Weights of a small CTC audio transcriber: norm layernorm, 24.6 epochs.
Rows from block 5 of a small CTC audio transcriber, named by matrix and row number. Rows with one number within an expert belong to one neuron, the router's apart. Each number is 200 + 40 x the weight over its row's rms, rounded and kept within 0 to 999. All counts start at 0.
Before each expert's rows are labels from the 100 clips, of 14976, where the router gives the expert most weight on average: "strongest on" is what is common among them; "loudest band" is the band of the loudest frequency at the time of the peak. Only what is clearly more common there than usual is listed. The data: strings of digits, spoken by a formant synthesiser in many voices. In brackets: how many of the 100, against the usual share in percent.
# router: router (model.blocks.5.mlp.router.weight, 32x192, trained with AdamW), inputs 64-127
# gate: expert gate (model.blocks.5.mlp.gate, 32x96x192), inputs 64-127
# up: expert up (model.blocks.5.mlp.up, 32x96x192), inputs 64-127
# down: expert down (model.blocks.5.mlp.down, 32x192x96, transposed), outputs 64-127

# expert 6
strongest on: number of digits: 1 (98 vs 20.2); first digit: four (33 vs 10.2); last digit: four (32 vs 9.7); muffled (low-pass) (30 vs 12.2)
loudest band: 4000 to 8000 Hz (44 vs 17.3)
router.6,163,282,180,190,153,211,225,269,221,241,171,179,136,254,197,220,297,218,222,217,187,213,173,261,188,173,199,250,148,189,184,244,231,239,162,136,192,178,193,216,184,207,246,181,159,251,222,192,172,193,166,184,206,207,230,213,239,143,258,152,241,174,170,217
gate.0,231,221,239,195,237,183,202,184,273,221,165,231,202,218,210,139,175,220,181,233,144,205,208,190,157,313,215,277,292,216,185,162,234,166,197,198,149,156,186,168,155,208,237,179,211,198,186,207,109,271,166,274,242,182,135,139,241,132,188,189,201,173,176,166
up.0,177,174,147,181,172,238,189,221,132,160,185,162,260,224,180,266,190,161,222,172,260,206,198,241,254,132,140,115,132,200,163,251,223,192,200,225,213,247,279,213,264,194,182,158,174,224,221,208,230,187,257,141,145,195,240,233,238,220,219,204,195,146,227,187
down.0,188,211,111,174,232,173,217,176,145,233,226,191,185,256,173,119,190,245,187,204,242,151,212,113,243,154,162,255,223,213,198,105,181,234,242,172,186,191,217,196,162,211,220,184,257,278,250,128,233,227,211,186,154,218,270,207,196,156,229,193,233,210,266,202

# expert 17
strongest on: "eight" (89 vs 26.4); "five" (82 vs 26); number of digits: 5 (67 vs 19.7); last digit: eight (45 vs 10.1)
loudest band: 250 to 500 Hz (60 vs 24.2)
router.17,250,161,165,197,146,193,237,160,169,171,188,221,157,210,228,221,240,105,263,212,214,243,184,272,244,158,191,243,157,165,162,201,211,259,230,150,244,218,151,234,263,133,213,275,174,209,244,268,145,146,180,175,210,267,155,228,193,174,226,221,174,271,213,225
gate.0,201,240,183,223,244,156,127,139,181,182,194,217,254,288,132,246,190,185,181,169,174,169,187,165,192,185,120,183,161,85,215,205,201,141,148,245,228,238,121,211,281,181,189,254,180,201,168,269,200,214,157,144,253,234,146,210,204,193,159,208,132,226,177,190
up.0,267,241,217,189,226,138,178,134,136,208,170,213,189,243,119,237,182,186,184,201,189,211,183,190,193,147,106,249,273,152,191,195,174,211,188,226,229,210,174,240,201,154,217,284,215,154,191,218,123,213,134,166,222,222,99,218,221,246,184,199,146,255,222,267
down.0,223,267,294,194,217,258,193,176,170,123,210,142,279,246,176,230,224,269,246,215,159,137,136,193,207,217,173,212,160,204,182,182,210,139,182,198,191,149,198,257,195,202,181,158,164,176,181,236,203,221,171,171,165,169,170,136,246,199,185,190,160,188,196,177

# expert 24
strongest on: "two" (84 vs 27.3); number of digits: 5 (74 vs 19.7); "eight" (69 vs 26.4); "five" (61 vs 26)
loudest band: 250 to 500 Hz (66 vs 24.2)
router.24,188,267,176,186,185,168,170,165,250,213,192,200,216,166,227,184,249,153,239,149,170,217,225,297,179,217,193,194,192,198,221,246,161,176,185,203,178,240,225,162,241,239,185,247,159,217,271,267,152,218,155,157,193,163,174,191,183,172,209,155,198,166,224,273
gate.0,162,135,188,208,175,202,216,230,276,204,201,194,216,235,265,212,138,134,217,172,160,169,129,163,227,199,190,224,163,256,183,259,188,175,236,245,311,197,206,208,241,198,208,144,242,147,171,224,297,267,263,293,139,218,286,216,122,206,197,173,200,197,188,217
up.0,120,166,228,165,142,218,199,299,254,218,210,163,174,220,225,226,147,164,174,177,170,198,218,245,201,189,199,175,176,223,177,222,195,186,175,250,268,229,188,154,211,228,220,309,215,147,150,228,191,223,195,239,140,222,222,236,212,227,270,164,201,174,164,203
down.0,105,150,132,189,222,230,238,164,255,261,176,170,210,182,242,227,181,181,239,220,239,234,170,278,174,221,228,203,207,197,203,172,212,225,176,270,186,208,173,90,200,239,199,170,183,206,154,167,172,211,236,253,176,205,277,180,144,213,217,229,180,220,193,179

# expert 31
strongest on: "five" (100 vs 26); last digit: five (96 vs 9.7); first digit: five (95 vs 9.8); number of digits: 1 (61 vs 20.2)
loudest band: 4000 to 8000 Hz (62 vs 17.3)
router.31,185,183,126,240,181,174,142,195,144,246,260,224,179,194,178,177,200,237,233,228,154,198,204,241,187,186,200,223,174,158,206,206,185,222,196,205,175,231,190,200,191,172,222,213,150,256,247,255,157,164,154,92,168,261,214,205,155,175,188,186,274,207,221,221
gate.0,262,246,177,150,193,193,199,213,97,255,249,208,204,160,179,227,286,157,226,166,177,185,231,169,236,169,232,161,234,158,187,131,200,216,257,139,152,159,228,226,231,129,248,146,179,191,235,177,157,187,153,158,227,224,204,228,192,184,239,170,191,151,189,184
up.0,193,192,179,209,211,199,213,228,231,206,227,180,198,154,281,156,212,184,225,172,203,199,206,197,167,218,176,213,219,239,114,242,157,169,153,257,209,212,181,195,227,196,199,255,252,191,184,273,261,239,252,312,210,113,195,148,174,194,149,123,222,222,236,144
down.0,202,194,257,169,205,170,175,204,259,182,140,235,168,174,245,149,203,110,181,152,129,207,120,168,232,245,184,224,200,176,229,182,179,240,228,232,190,193,213,197,146,188,228,234,188,165,242,198,228,199,119,279,231,163,195,182,115,205,201,265,168,266,160,225